{
  "n_mels": 40,
  "spec_augment": false,
  "arch": "conformer",
  "inner_norm": false,
  "moe": "top_k",
  "num_experts": 4,
  "layers": 6,
  "kernel_size": 9,
  "adamw_weight_decay_other_params": 0.01
}
Rows from block 2 of a small multi-label audio tagger, named by matrix and row number. Rows with one number within an expert belong to one neuron, the router's apart. Each number is 500 + 50 x the weight over its row's rms, rounded and kept within 0 to 999. All counts start at 0. Numbers have three digits each. After the name is the row's rms in percent of the matrix's.
Before each expert's rows are labels from the 100 clips, of 14976, where the router gives the expert most weight on average: "strongest on" is what is common among them. Only what is clearly more common there than usual is listed. The data: single English command words and digits, spoken by a formant synthesiser in many voices. In brackets: how many of the 100, against the usual share in percent.
# router: router (model.blocks.2.mlp.router.weight, 4x384, trained with AdamW), inputs 192-383
# up: expert up (model.blocks.2.mlp.up, 4x192x384), inputs 192-383
# down: expert down (model.blocks.2.mlp.down, 4x384x192, transposed), outputs 192-383

# expert 2
strongest on: /p/ (85 vs 17.6); word: up (43 vs 1.9); /ʊ/ (37 vs 2); /ʃ/ (37 vs 2)
router.2 104:496446481557506543484524480485440481543496459478484536518526520475507523660530437559422489515522532461562518447417490448520459503449512502482471404493412562561498470477545532564438435503527530505606487507456492548479423491515469422531539555531463541469408446501562500521525531523594410500508499532460565449446512467389469479389563455394533466492517528517509558570445459479574392489455508514492443486536519489476576523516463448410555507547448536529507558431477470502516438510551475541518513532559463493515450398558514442603501490525525510501448547482541482487459503555546497548
up.0 101:541489494501519605486485544464471487495514524537420441529551455500459538546496528426509491467501461507494465524508467467444574587442465451442551525471569572529563539538600484567576489498488495421604485505474548527546575459505552492497476501527528474495566498512504516542434501393478460576388573442457507518448524412546523567459547482549570352422521523510456443538550450486532573606603514646509500553504520512548521452496460477430412543553566457463467506536504487457474521528496566409454497504508565493495492514462563534512424491470467443551438585506529468588610407481458462612
down.0 099:499510491505472533499525490458524444486516384430486529517555456519559481470531501592500497548493503470429496501564543452479412479474573449529529480501563525461580540491476545489512526416603487440509392497371408536499590443471544558421469538544559470429521478520485455465500557402512482506483464488474433466556516481477485504485529449477593459572501518465533459528438434435457577530483495434495512629540475535518415474541519495564480498594547472503555537534488442447486448411484495599470510507515503452453569479510569547451565534455468509631609551424536476515548535544497493486
up.1 103:415457465425629553497485427520513542514443534565437475488573554441449557480470487578467454517546451522517498496503450461475603492425471538533558471506537508496372403455498561457523507471489469491538511375491530381568549624519536549474484594439502474548504539533478555508489502614513531496448386486529459482461542491461539449521450508465479506565537457483517476371434491519530501542522454485545545510447561532614461472511539495583550451507547547437522459426575526487557442519455568438474454539435425501417548471457533438473515447433494516597459517494432461590420453507427410431
down.1 102:583496518418485455612470530491511501433517481608495530563508510452482520507518379554605501493507467544517560527391584513459546504477432526573480493536536498613488364466516501483476518406562510516473402458488496531480484440453499501547601567577527507560461520475616481375565415532439489451434516463549498451565611454478590504474433569481413470565528488458572527477498558510465391543484505454555498509512474401549477498519444511498564449456424555595541489460568503503540523414439496403499471577469490449419571462476615432453567466595483564483522555518516454443418456569543469503
up.2 078:583503504538511484552498534542492587525457594503519487582606541484455529494461495437514579430544445527514485544500466603475533563469506493420522466457553472512539488507490507527505540497493546511528532419506520606494558451515591527552469563405499464417492489507478461441462511486492613517499567543372492540459493530572570483466434509448465604514507520482551530429551681532545484463519591534504417512418441537482483432486425473570421482611568580479467528529589432452551483467527474498459449505487521470474493493479549478560509463475507566507514451553533480528479573413539475550
down.2 082:494493524442492473550558517558477421465441628470556462448416477508491510416341439480486557509505472555387534517544495510518532505461587498483509433428581611525525462512491509535562540486538472513534583415550517470458496610516479468517452524474502518463492476486500488434549497596485516503514482549619499477567506567534443480519390547567491500482431471390523497536463487533519458480470482476581463463538444446422507454443564521488488609488457460511417479482479576531417609507560392465542517506452493523389433545510533431434515519500545455458493500615535603440495567514467615615
up.3 079:517529457484512443510487437567469513442485478447512474517508481538556491463416520431476511433487470484518472539491574566463499537476468531530487533436471549470465432544406586475584520416511558457454536493526482492553594494539533445513421528440503501448544551524560495488515484419503542529546440453435437552515438538589531492447414516519504567552470488450496485475509366468407564409518465538454515510447501496508413523574582561520578553638544493491418490495596480571499491505468601570390511567440524441517473604530501419460423577459511530533564457507468587438475540521519473560
down.3 076:483573509521479407617552516483501535490493522514542489499397544492592437437521571422518496573514521558537508526443495426457544428429506475565447459487558497536556451503461545543433600582469494524462508557458584410495466403549525591574472573531511543520472432514476568490365471591449484437533528437492517511598504492580535478449477523587414363519507425372545512544516498502471457434447544567588441513563492444584486497538507572482531460515528538647489474571525442558487539489414528522489490427448454541496551496503561451525542558514520543500423393480613499539457522544582465523
up.4 104:536584493551507478505440527556508453484499509479420615461525445578512415509460493561505416495451476472380509524447496491545503511473434533463505559476502486416549445494544595450423539500609488508480470483513428460553510410571519458521519463454540436468540577538529513540357495506490439433470515436428563496513428509539623503461534573500499473615479514404459513548575428451435535530443488599513523577432493470518449464612564505545524482538591440474438521530473469482590490481511539582549584483527470441556576561531493472432461519493510492594612469438550590551534496489469470467
down.4 091:509464485547545505442421588452445551521497356516527472557484420530530529588537562591574517506450515476477458542520527597465481562484418401441475587517567539454534488447452502492518482588519503468424458458450548509535552461572484520452501537525529456527498510588503517400442425355522457492592491575511518604487517448469473506564614473504611623539517450606525445467530474520502507439599520571417550528447474526519461555556483501556475424522543589511505423617486519448541470549495537551426543437464543516544466431463510546450496569544456477524543510482506511526507466508481427516
up.5 134:514501475447544546429558561443504450552479473497428453576493505551554543435496501485513497421515509476544382396521525432437442465476561486489590483583602534542472497481536543483473622549476490613550500449432424466460594452530448519530433582548494486461491374433524576596444488563533489546463466484462469489555555472601550502580447454560425473552445428529531489511506469467472550523480460501454519472476553435594464524400521481522469528599571468539512574589492479441482588422513494457435432460503458546508607532469550520544528490506518522475427528523525389541517526476478454515
down.5 123:513512432556503470477479486467492502563568507463478550475494519590512489420546532482599478535464577524519433572563479440532439451484539417514540442529511488487533569562461628455451537543498479542435445565443398511489503390457466559514441478605447466555459431488518551547424475464521401456444545461469543499443411475578543427502455544504485420553484461525509541580497503479536477473382481503506419495433453549568477476430525496544455503537507537575475553516435457514495511503441457531558499438453535512389513448591512514497493498502502534506501467441544453571436523567543489511
up.6 091:487488505527488467546529517507393485490569460458520510474363584542394429490514509470402561501459509526450498593507498487578511487493543457512558454409508446466581620506644542556465536534530382438425569545443522449450574471473571582511433539548533493486419505537489509391548548475573459560459484533479496528436540537429468444552437477522398475527451575471443564517563538535552528434468572514527495476536450399494430515484444455446505476528492524449402504415516559493570532483451493490561471485529599527371447537470631505530405425429562575535484517454471492553447529506589485504
down.6 086:410405558450530479493494487489482444571546488422465444471539474461518577521485562516465488438481508433495461537451499496492494538444446477481482371442413495482478513536515523527466547523390428454565475430513438478467458437525462516502455515493528601473527479504432538558506511533530417514545556544389544421457469470483534559495496489441556458426448534528450467508491542542568518498431469516420417492545519568529571453497524447555516522548416481563435482475536479536497464546489529504392481448487541497471477480477537488631572623446559504468514480532508526497514536585515577601
up.7 097:453517399488469501458473575551502639535494462518462505423558463477447517483510596503514544508450563500453476469445454570524496472506566530530513578481549467461538473563439528399508575529522463608395484499534428426505482518622517504488539446491463439459616524442429524509551520439534436473477502472473555618509414538574528453575503551472568504563491479529549445423575409503539564483585531544519498549425488526503465468532525512587453560457558492592430467502416498450563492499443477463452549438534440407552604515408549534400479516456400475495535472461444558511560566579522469531
down.7 097:537541419482438480547453533430492554516559507507490548443477505515368425488529524535575501559471553478515491538537505519606491575468513472629473532579430481567460503536416598446471602486484550494419588559509455449474532447533511505486438533455484473524500485414472447423503505511506475493526603484516509452430472468473484500465447539438569628479502523569496568527552592540539444409469590451636466508492449570489505432493487467507434467542480456536527515468532463446537458497496476471480523536492496463417450493544483509519533558599519641471502404561532553493506503528608426499

# expert 1
strongest on: quiet level (100 vs 28.9); /s/ (48 vs 19.8); /ɛ/ (45 vs 16); /j/ (27 vs 5.7)
router.1 091:520479454471512549548555533471463461452524491470513508514488540465514571516453538457427493376510501502458449481401438460506525515506476470462540565508456408468455538572448529501557493499528496518500493463562398440615533531522490567451500382432552399491594523514401529507463517467501489454496511488492516561386565445430583488480524452527547443507495589476584503392595551495455599552504467479465591488492490536551442511408511519549387563558492497435460443473500532541417504491426555419555468498529627430490590492455508541463432532469503496468539501479393567576541501525517479545
up.0 101:418547483589494494517510496586463517544560558514491463392543430454508525422496546486552476522523594465456571569564533508487493571479442519437501555574496551569452557535478390475496474504461482543468501393485572504526493515491487459456506523477468467536536629492532488411483457488533488469540550430513464414460456522482463442537491610446502523467486477556479577485465446561461414526499562489545536515626469517542549456506406444452495557518527511589542430446487429454497550449492444537518561482396446500432502562535438484593569557388438505473618490507461474485587480485453515497
down.0 102:453429502489501490483488514574557507479455455547528451583542449468532505472513552369524489523483554574395497515427532482499443521442534524398529615492465622484547457504526443555535386497432569527502478477546574540518472449514445540472544390454529470436559620505470534402537473524495509444518540465553445427552527543565485583555554513485506476498500490480506506499569558557429535468533576520510578459564510466473592406478434509476474490463483420478552426542463516545520496423447499509545536525436489493460501611497359472530457650554488464513441517578479555461511468471423491492
up.1 083:463432554473506550421387513576537503490376519462518483465538431445518511515503483521543489594400506481524474473599562501545459629432560552457473524561557568438555539469555497441506426532473464465517550476463532506493528571467564480534528531447493452454474533534513464625398513554469577518467431519471546416572513600556525572439392500579505560468522456481468458466459471377514423436490450462523531568398532556506449512527576544575584532489442491477560433551449458475483432539578515533536555509513414543526476530509466420521502508492514548603539512610499511450548438454590481555
down.1 096:538449424494657541422534551523454497493391528522501506510563513481443464447592500535557443464537505491606505453454511498503582484479503521481466589463509500517405466569530593434453449500390491431544467397502492505491523475471576435565504488450523493486432544403421520514444502535581491447470451550496571489465484437543535489408410420428491489501444469498627427447506570498529439555477405536509538523475533431495415422531511501519503535584588518428482493478537513497463485545494543536439392547469488512551522537509471488539487517460471500456522579520563533545522447500530546613
up.2 084:438495533466491487445424506583573449556437502498454578553565437485542518525522454510553536613415532467511515498560528561434484594446427540492514480581570612578542470444524577524480496448492510473526462491483531481442461532581522403651447573469482515438415485507553447510431473551560489483508506465410533480569381453601483523480440543515515521485512454471455468487482462440490575475446493514540475482434533496497453488520539568497647513493455455451533433540537506457538439541546492565465531551439376523521404538575523422475550537536523428544473482537500503429478385426479419598
down.2 085:469470525521538463529498422514435395501496479451489488510464559396535556567490539531505523507525511568450462494543483430588381528514491537495526502492449497500532514542468506515539508396552580561453497479453417534505446494477525524408518459374596489517518524487515508520579620531517549578584502555457454450451494546522523432485544512468478576452469543466482606517459496486579448446446473497583533422617442510542481482481410448584400547579573589518473457545562433547501536538463450497466536451500548438491481475517464534545520552518536475560556425557509473500429598464432441499
up.3 076:438504499441516574449438461609581549442477533524475508529506431467498395453467475551578439534498526532573543460444517510476533567479561504428572547485513594585562520432531547469546469522423577504537543441455538493542517552475571442586479589412545499395467525531532576520529485529517505453511466466506530453521412496583483477494390534411452448471491398533512523500506528545472508420453558493570535507510575502500450453528569530531522548463614461444514533496534489467496410541537558575434453507481412430510444533553519381448547564485474453507536477511566494402555505471462506517
down.3 071:426498533576505434460411538504522463487532477548385505410420449458509428522500538442450551525461412520488429474554547538481417445437416429502512470429495540506556490460532517443527530379442509540475609478406523448593472404519528560524486476571547488570491522420502590499461495486518605468512473443549569527414575406475451495545522520460553518573450434530559449538510427515538506387526507549418546540500485517490543444511516552500560428565493582451516477453483618455522464474524543474469533524507492509562519533501524540453518479563451507550555469383503548553503505537459545557
up.4 101:545515598518479570517456508530598469492439541515473538544529492456516490482417454443533552594547519500525529517517517482498410592465414573583413515521429618615485438523556521536536520550424474474549544440531627406513410592477486476603484500542502554516464499528535452463459473603512591544487508471460565529485521474530515525478487454444540502520548452540478340520529541441485543508503489581516568469434507487463498519577436571452590525524461430531601452499492527490409493541553556551433448456478466504520419492584512423482486541557549536498418500576542452461596415508460509556
down.4 090:458460496530437448478593470477518456519539482423568495389419517446595482520572487432398546458561556590585535490500510391523423463504605518420539455445453510525477468521469466500489521444414513438454514554551478451516514416577539425532490481490502539501418454482490515446546521459541568491491681483472544463506460469531473517537535528527457525499386535539573527531497419481519469446447557523493452477496487523552552538434460451455448521454508544453412420549476516493495462528541490468575473499456462525503503421488499494596487400483606507479463541552469526501577553550518541560
up.5 099:442404604439536468478383530506508516459475502579523433490444424403462449598570447448481531565481538597582532399503465443484559560394593497453418577475593538474558527434546495554523481500515470414489512475477500480544495508486521436598511510415519542465544486547574530498421453564571446530521451511512501463473447564532490592596495506554449509401523493430520436594455503456528545527563507458503502458457584420439632508461516466492552578598440538505579433543538468501424486486506516496386489535453485549487515455515490479457530488531508430467530504445480499398500515430403424480
down.5 106:567513417553451484464491586460510530483470468486453489499542452538398483469472594543559560481522481445488480513421463560517403488482605505574487537570535540514527544498431514460483522586485477411446513604581464463469519515460498612550592533568471518575445496441470544654547478506449466467409490535511595525431608452515537452522518484450564499475417456605497512460509504477552462539450437477511513557483465546522551509538462487572547379426439545611497473531438571486613449434472534420520417568553488502551524441529549471485513446479484595537438436588489378578491428488546474502
up.6 082:362432542413507457500424484504442515523439472545472473434531429445554531535488472464539549497433481574520467506515564530522535554472464424541487524460514571538464486453527536462428564472436506535460543462478604478506499472538527442575474452487488527531553479537587495486491545552443515507546480557527578497594473574590454555444429533402532565463456391484419524501487511551479460400458458537526505459402509551457477427507521571629569578492454502496512451459531474477502492481590512523453474485399410545415451527447451375539563485512459531472571460545563529428544438473465481506
down.6 086:505468436476554542546499478500508557609449538599422507451502573504440459456631511485531437451551456468599434531521478468454498538525456501514554495468442533540559502494480523533481571528513521505591519341339461490484553476435499421503465483439498462397597519447476535504541464529532545394446467520560554481527424367559528411485459438465563388553412458504486437417457466441502397512465493575535527470508425590506507451494526566505512474550542435515523545528497527497468521590535605485446435515494489571478570408462529506520521435539459425486489486481502491583537456484623510571
up.7 104:440470484530502463482547499511555484566415420560516468490527514385462534515542522445463487449451500487457451504507536493553515527417511474508422501569601509489453509444476517526508517570509490478535557387450480473486532516568473452523385586478528548403434594530627502512496564478537479533430549468425491518431596588449538525513425453529391511482503548478460466526511499495505407492605462467499426542469457474507491450489472580503513559525504477471493468501596529530580525502528489518478437540516518437438452593481537460512518549433555577521561530542493511553548502509527425488
down.7 102:566520507498575448578539498473561476506443518490536554510534520511538454488528489416558457535479465564443507560519530463537622442559515504506508538538414414538460399519451504433449633398531424502517592511500563495545543546512466530545458423567477521525490540491463439522473390539452560473553490455458555511458510506570542496509454532584447503554469572516533494542420620469360439555531437459479556423404544578498541564492510559454508518512482471509560526483544511504477510463524488482587526495452482486472512482478470569418534538585437582444557456589459598529438484472550570441

# expert 0
strongest on: clipping (54 vs 8.3); muffled (low-pass) (39 vs 11.9); mains hum (35 vs 12.8); /ʌ/ (25 vs 3.8)
router.0 098:532522587568557469496561436569572470512493501490516448511438481448488435460399478439465577574518436558466531595556426485569464558420517553410498449506638557535518483526507510551494537434523499468424579583524447479574537497534514471460397490547558485538452539524471591543528396519480536479465500468412477507496444499561485458593478585605472636465542451449510413478473492506530473470518493485515475502506516462503520472517493469480458507477473468452461427533479528434477538582491551534507488471424440504555470574515531495465472466489502482584417563499557507509494344518549489494
up.0 124:554497409479478534457508495518407484548458514477480533464544440513491526564488487567492447554472424513439490493464568628464560520482529394568513459501440541464506421519478576494487408421600604512552520410499564539509608407591552584453506540434496437501499589494461534415474505502476510473487497550543487543434442484501526548501533489449550454570432495480460575516538479530502463577422477562504541535492549511528463491586558451526474549581504571456478560486557490458621478447469483459431592538439421466464469493534523485524529521499508473493534509506546510471472551410448532467
down.0 122:552448491444561591451467512537386478504495478484470567479564470515416540631544597576467470401540495542445480515450526574545486497533477446498460437498454428443513481518499509517514468477561557597531499450477423447475512519485499430553556523434441427491545568518504456386516466505608508420517493530477539559423419479501450498488504419452525445480516530528475451395482504530536520524520427498568602532523510543526508473520495452561437574542563613533506515525583509470459502522510503507459550508549488430454559469489439532500514506421442472478601485603491482506554426483417502542
up.1 089:518492461518609549480548503529418511428438498492436595489543504421535538500499578471578467545447562431553558448486543540462498541465534499451546553555432564576521511457498475463505470524432453502491467380471569452522511444503451516515519586465561515417475556493461581459454524513543489532583554618548452492417456477471518562459531399375554497462418462506478514485458463519504482466444517510536538465563518482579474458547412453542575550526521478497504488429461560478482495443481542498390541548417439563416491517531497491511564573523468467542539482502536501412489551368444450439
down.1 094:572571525533531502513522469470537509562481523508495553551502482531494414510487470513488516531497483562545403494505404463586427396528490454531557436494525502604531475536492538526448562538546569527479535611526432479522529521514538564488521520598457508504433397462565434585409431463443471557475421398437581566479407466494585446447540472476502544546587553525567452549451497424485466498456410522445466519496534512445491569472613504536472529515531514484462581566535543463505465450569484456439444588477415483585473410602615526520539382524559469487482473494454454576535506588544435501
up.2 091:442460482411532547442478507455415514503563468503489430533497512513510545464427548553468519555500507420632401372565567545361497604402469440532500542494496605483447480493484512417499448608477596480544602446479499581499593493518431564556503600497549437399456518445504514478464522587479523565489527559524548481565484538535568518409503457459527479474545438492464508579512486443512492531499468496517528456559517467489447522520466557469589538566514515514621507546535470505470468456493571430448481527474509524416429532450612458444508479481526537546503480492517454402555557519544462443
down.2 080:490489558588495429430498548598577503585547417556559504506543475388467608526532474476528554631460576488462468523546457539456472555507515600384521487463510522504539584561505419541525511507535456516506477546519473538580404496479554408534519397539480458534492536498530451462568503466503500474440438460499539433478526476481419557487560537549498516439515530485513547534540434430575449466529475499484480479512566444466592526404450435553529441395499546443497458532418412468471509548406534565503485406490508450590457536455436526501525454580463514450462543477481640518517463399571578506
up.3 101:524487488538504544427436507555519533474499454537497565562444452461592432561552469632461474531446503463570426371375440466542537494460453509409495448443461578521518449465549493439450521562546462461492495465461488451472525544482422376512542583453579429392528506483537485587574589533549507437524414534580522527461532515576532433457525510429502416569497500506482466506463472462439515505472505471520515516433466552541457471585564532585501495475521554523464519567521519409483358496550561512468550556532450423558492514483496466556522487548402478594568490486508408588451530512614549390
down.3 093:545547478614529519534478460417443494479533477592489514488448535538522438473496381323430563486517464380530505460495527505490522488548528570467490505475485546537496453473426563446529554577407467530474459502523541534451517485497448453463486510507507511482431513474458532566510477457394489539518540453506480552491566536526453504530482503544504558531557536511503557537496487558484519416407490487462371502572437430476498570423422556472573540518447494480521498466527451542566573346520480422501493570461550524503412471541591542503562472488589513475400411549556477476558517501590542437
up.4 078:499421433450506580430443594574489594432528465567386568586452483432508632527422449632551586477442604562575609472393538592583548545463545453500475544453522513564550481461473592598453455548476421510527426523507517410482426491479504448505594491477552504459511549506500519516511510519472521523523534617493564484467540480474543461483479513416571474497491468483477557500543458513501496436476461508509517403472510490520415330548414553470457560505555490535593482429466512520533438474564489463496440515528516497546525448490495474473504465448465543601534492470469494514597573477486435500
down.4 076:555528510520489401545484502498447620519527392469533450465462511539505584559436484556444549445467550381473576489520487427537557491500553462461496564417487451465551457494457499419483491457607501492602442531477441591471554530482438549431516467510436511484547539465422462509502482502460573525445563564507493370577504479489598538547554548564541543443469571581469517595448532458553481457495487461532440537580550469484524551559554474522428529516466530491498474563546527552367520427457441509519488489550590480487531551567487626542544616445491451460567514414463535528470504580590577482
up.5 099:451490440472457455474547473483471511624459474510410584494551431513537565441466509521436546506486438576434571519467489550512547508482453429502588514501431536500521486608422565466499411449476585524522491470587555548508590548592517532440485548435481430502499558559390515547532492525330526478486441484501519513526452493511604502453552553437590454588432474452557540436551469458440525445435547501521531506445506511530488454561544466591547519547529384564404470501568452451558433477470527439456485605439441460485544495440456476601554564498485434542536463535483503487532512467566489529
down.5 096:483441432487492523450412409510412526443478557458400485483545563451522590560465459423544545404534494521534603539505435467555450524445453510487564493519468456508498508511480585484470509516429534535534493354478453557478440423482523471496480559544473490553503557478540498466577547422573455471572491587519486518430470480496424490520465519411504544437419506534445578404515535551643476497513535471514514472459463480609489499545457422504409572528528571509471470482510504485522570601494438553521527451497462465452490419512518483489511495458543592505481449482537465473540525529481478596
up.6 101:487513458548443513554527499535472473458511548467472504510431534495537567509519509560568520536515498456488588438544538518444447443492458506544545499514645559568445481484521524607485495572438496436499522472482499479480506523425480423514491458494465519577517439535616543461463439421546544467525497524460451455571505483545565480551530532429548449543555377400474489465502408442481490608492453574475534462485559453496490539486423539443545590506463512447448610431529597536424447538513476570515473473537470451544504422518582493503432518491494491461492570504501361509568549489415549527
down.6 104:510556481449435408547572445451516456562581529412466502508508505545544439447475527345540513505482471568458492528507480549514502460573480491543552465504468524487456427581519534527536407499483496508491481513484513619539457461563489557375479464539446456617528533540419521396448465442479521498403487445508464456539507544551548513538566437567525447510468477431583535454471458577534542553553606515452472448520543471500467514458495447461552511488473332527532546500521423598483542450456453550533458536490533502429513485484442539486441483451508479454503526511512490595438451468449488535
up.7 112:516439522410570547451549531549461360436568452535415442483512497479552487425511481451495517541460528483526515454499596471495530489408510468466525556509475602526486566482564530474588449509483471450524467449470684463455508578492446472468486559520615502412551542520562599502476565544491533501497594420517529429507493496516524503498493521481468480459512451469441552528453440504586500517491383593519526437476554464492462497559462495485520627574500535466512441450514520459425510486434534489400534483512400505565537513458492508587511606398460504612454524493512428554504465522497529459
down.7 103:521527488533520501543486561431514448522525458506453491506554460469509582478467533569488529418482556506496526571500497458493459556430511478518589514522487452557402528527516580480349554481471598406537441478554468463418477526502453566496501597489460487512413485539492542540389515457524486418440540606454635493524554487456574428522490502409515482602392429586433513503478600479554432497477498492479517477471478518577492513448404463520450576501495419558541495486422572506551411538484534540465403420551497541513548431527575403491509506525471506515513567504466462485552512616490507561

# expert 3
strongest on: thin (high-pass) (100 vs 12.2)
router.3 106:471474521401486530496419568472546497527479540489440472506573440539490425426527513493615432572484490512502555487564559581443560445578539510591491506490505480516512462526500441411463477558496488538493482427490584560429586478495522525547556515457457487526585504506585418502467497554391609525511494490595457505599462598603502544579466489456503415564461500540424491523550495534401566521532535519535454553412509544432403492518568542587613409473522500512564525542462511528504505507484480455493535503536457461502540598495475562463553545496459474456572500494449561438493542425477502481
up.0 091:531498494528549491547567446548512493520522516537519502559628490473491516525478484489499475453582497516485486477453412407614510496477521377483442530343469429527433565511475510506509426492509464439607558473491429519513556488493466468493468460647473508471419516524481505480463521474541463438431526540407483533461451499382540526419437531475592511537437561516475428503494622486478441558529464539569477530474377545562498413533536478467434547533496498469479555510539550458577434490488556595503601452526549469495457417476500472539523436536468503522688520601520526459449458484533506514
down.0 098:464386537461581507448553432584505469466518475531410476582506494442511469534435512502513458445488495557473416503500442506549465454530602512446464438519493466410546485489523529464519481503585385557405540481456478421453504479464508498459521415436418538499572533513556487436530421487584552526547423502479484508522473517484500433541531495536518484565472437480493424485399362460460494546599424571517573538504480513525441425555529487514436547467566506462468512488496493382467465548423497538561476426545427459518558478484456457417457477501427540586556513628466495485555483494429574487
up.1 078:473416516472547595446514452540497596460471500483491569488530488486524547606529516524453447505451516489600505445430559475562549529365484491419450530446547580545493427464599600532496437521498543448530541451495434584585516556438596466465486569466456503411434516423474489499508567512547411493503475462385496494437489493491538461482454481479504499496426480479589396452487490442499547536552539472546522445492572471553543475562533531511495559531500405445383472459565472465461429483549552577471498566522533365489497391517471408534520405442529443484541481537528436467479539424462426538
down.1 080:516466536364564472543419522549587534477468537529468498549482490522497558514495477479556493548456514508586498437498436431436454533548531617541439558520574523552449465544468486529495513563520480511533452519477430409509430598506568465536500396500503522503585517551559560519514504464527458539531430457429550509456525467567569417488417522486496454478529509438513503484536487533516563602524496541542505510407559498508507549440517450568553559497554568485497402414472515514376434622490506462397487459488501476468565411508428500504520504458486452516506569476424509443348514463462475515
up.2 081:559504536541578509499536503539428489499523468534487520410419491502546513498498460426451523507539541493572417393428489462545445516411466595528578443582607610548515433492507566591483529444516554433498505437462424444544485537544557440586416548541530530547462538474520564570513532613588395514441503414417579532434518419500545393459369473480442494472463409451539448434439390471447432537443456480538543483540519464550481484576523492501493520524527478485486451418524507474426490548486516549429506509461509509441464466521484376486498533459586503517465520548541419529517488502530510587
down.2 080:477512504538494491422603557483493549554473500401518543470576593550488536470554500498500392425437437532480477547547544515466548509536503529434509507496497482524487420553557449571496514501514536452595521422497524458540496486451496522528457475455531440470465610571512507463515446461419578497503442529537495443569435525478596536495499443494464537591467494457492458427567548552523441500534432471562541531504445482514410487447558511535584508535576442520492522487566501476590473533524505445477509453407461397517416477459464546514482506497511537467447436477555452490554546443458429432
up.3 082:533492446493521486488518475545548531471367547469587491485512502451517543539442539565508508503505539544612512529477438502540530528393469547465485507470593569489504424443522563474517510492493536589649494469427475506549482551527517437532466553440571450443400600488459505519463566561585437546507494539428511547385483568533551469462414489455480465462392397500523469487525488526570510486452465489522496415616528480521504422558470474581526624535526493435453419461562504470503461475540512505420535498534466522493510464531518356540545520450513511490425518596583538502459475430473464507
down.3 087:452546481460558536526494484457512462518530530524539547562454429459518524475562520440538480524541573576482491461473501496589502464503454491504488539558461476584518502494453496484517598540406482478459438564601471534545543558516444529579621485466490519481553452492513608525471484547463603530560454516549485498531547558486461431494380566451490570518564437458569553482522559464484499416452496468579454511431453411442429473480492605618495508569507452510526411419503481533584501504528524541517562523524493577425496637418496480529523583444559501515498431574427499425423523474549477412
up.4 098:499541523588450482550418537483502450523510505530349515485516510434524524537528587517476534607471498489459522501516565570438390575496375441507515422487481458461582446489582499538503452413552569484464487467479398508494518472544451436443542570595476452583497534517523602509448530392485476509487503402442534501539577412480486510469539471476493483489530433413435481525564490462534555487526624577382486430477540488479456499518474432485577451418432393436559502559526528534536528499464555529499442529462440470575461517511530459472556400532470388579480509466392488626506470600496477504
down.4 095:493535344560452444479522485522475524523615515484554614474489477441577500535556552562480499587486492410423541586444468454535522445482521569455567489516516486434475555544533546442512564462479562501521524567500552497478485359486495531493534599500520430494552505452491528490478535499423487457534508453421418474528605497439481484439528459527521395498522583519508568456524509487508538574518499471493496501528434477457490374522398476628513559395522456486485583564478456527601464386488533486461509529520456430491588677596512493524452479496466574516546461521512489536494444501494445524
up.5 086:595487513569520510453492473526473534592433471533404559507514481503520519505503565540493536569540453444542462547515484440595494522492520486532533506566544610510558425536445538561472397434473582413514516420500436519501491540540481474521447464560631515458477488531452458504495555454510433444462506472422534474502543425503541534474568498409571478477495546501635495415442460442564481546482427466428475460530578492572445514506458542481560505510492420460473480530491503504480504544494620553501474460469479398479453391459565468615433556407534383583548524422442432578530470557475518613
down.5 077:466462503523498486517521559530543558509535496505539493403581538466476602491455455519521438506463459528540539441463509492468544509413469454495378489614528497589469444450598387474511495536500420555547542409512542439488493411547476516572465658517558490463538552491439507516555553496501565504428583528538605478463433557405425411490487457467503414567548519545453532501449486507487429568441475509579564519528479495484511485519524523428570572485428534540542522471574558490497414548425471484460490573414444513514422547470548503524534555529471525489445508467566415469558544585479490483
up.6 115:524423482447537454412509465536493487413539476517595511532460511445533540499344473548454495469494487498532519510477498492486488537466520432459495561484587532485412513506414547551457497519570560488466443495497486573494496592540520510463428574444593482437506532522503579479544506448530484547469518567432503509495528563466545406459421563548462617512482516423568518432503465504559515549475414460545480496500488445564488509481493574457524508525555527485483428495569441503506519478573481497443477498497531455373429486487466436497439538449551555561582430542560526448528547468461474549
down.6 116:499441466450525502426450472512548524424449501513571491606524425470485594587427437486509432422499470487551464540470485523463437551476521477494510532463550421446396533569459582519542436573526571547515449495547464552549472557542616555497517450454508507463493479426445556417487507413498439529524431564421466494471482540472459533379516505493431612511502541454509481547581541501515587577488420506549467515448513513597487448438515461513471508571540551445515577541519490553533527488561483569403521509523546465450476392522484451459494557494520444477609484491506568409509492476508447599
up.7 107:550484571510589537462501486476500546475451518547543471480571512447473455648599549540414470401437503583492479438466550453536532491447573418379469469518512449438479478442434518528431485456634523475570470488507411593486540509521504495495553479488496553421515569503505441519438530377474468527529513441457498417436465542513569550478520519491510509534457614471499515602458439448448439533501427454504488514449574553519522510568541592482411501511528560584495595448552423483527512482523537503458479506524486502533480486464465505450562500401454475481567506432570571547519507479453428404
down.7 119:436463595481496573530479427502466487515475532579551540451493589473489573513496530427384481454482456599486490471446472575492523498503514439517545462434499440435526517480461559622519384488507545564474475498580452563534436505497543513403526435546463546490519453454489478512546542361501368556551427441411498564481489507431486538510555508432562550486493561427409466492541519416510543468538461525481594381547583484504495451486516481561429492508529573509448520511502496547475571531436512493489467474524582432576490466491479490511487487479492454414552495517500505518538472535439503474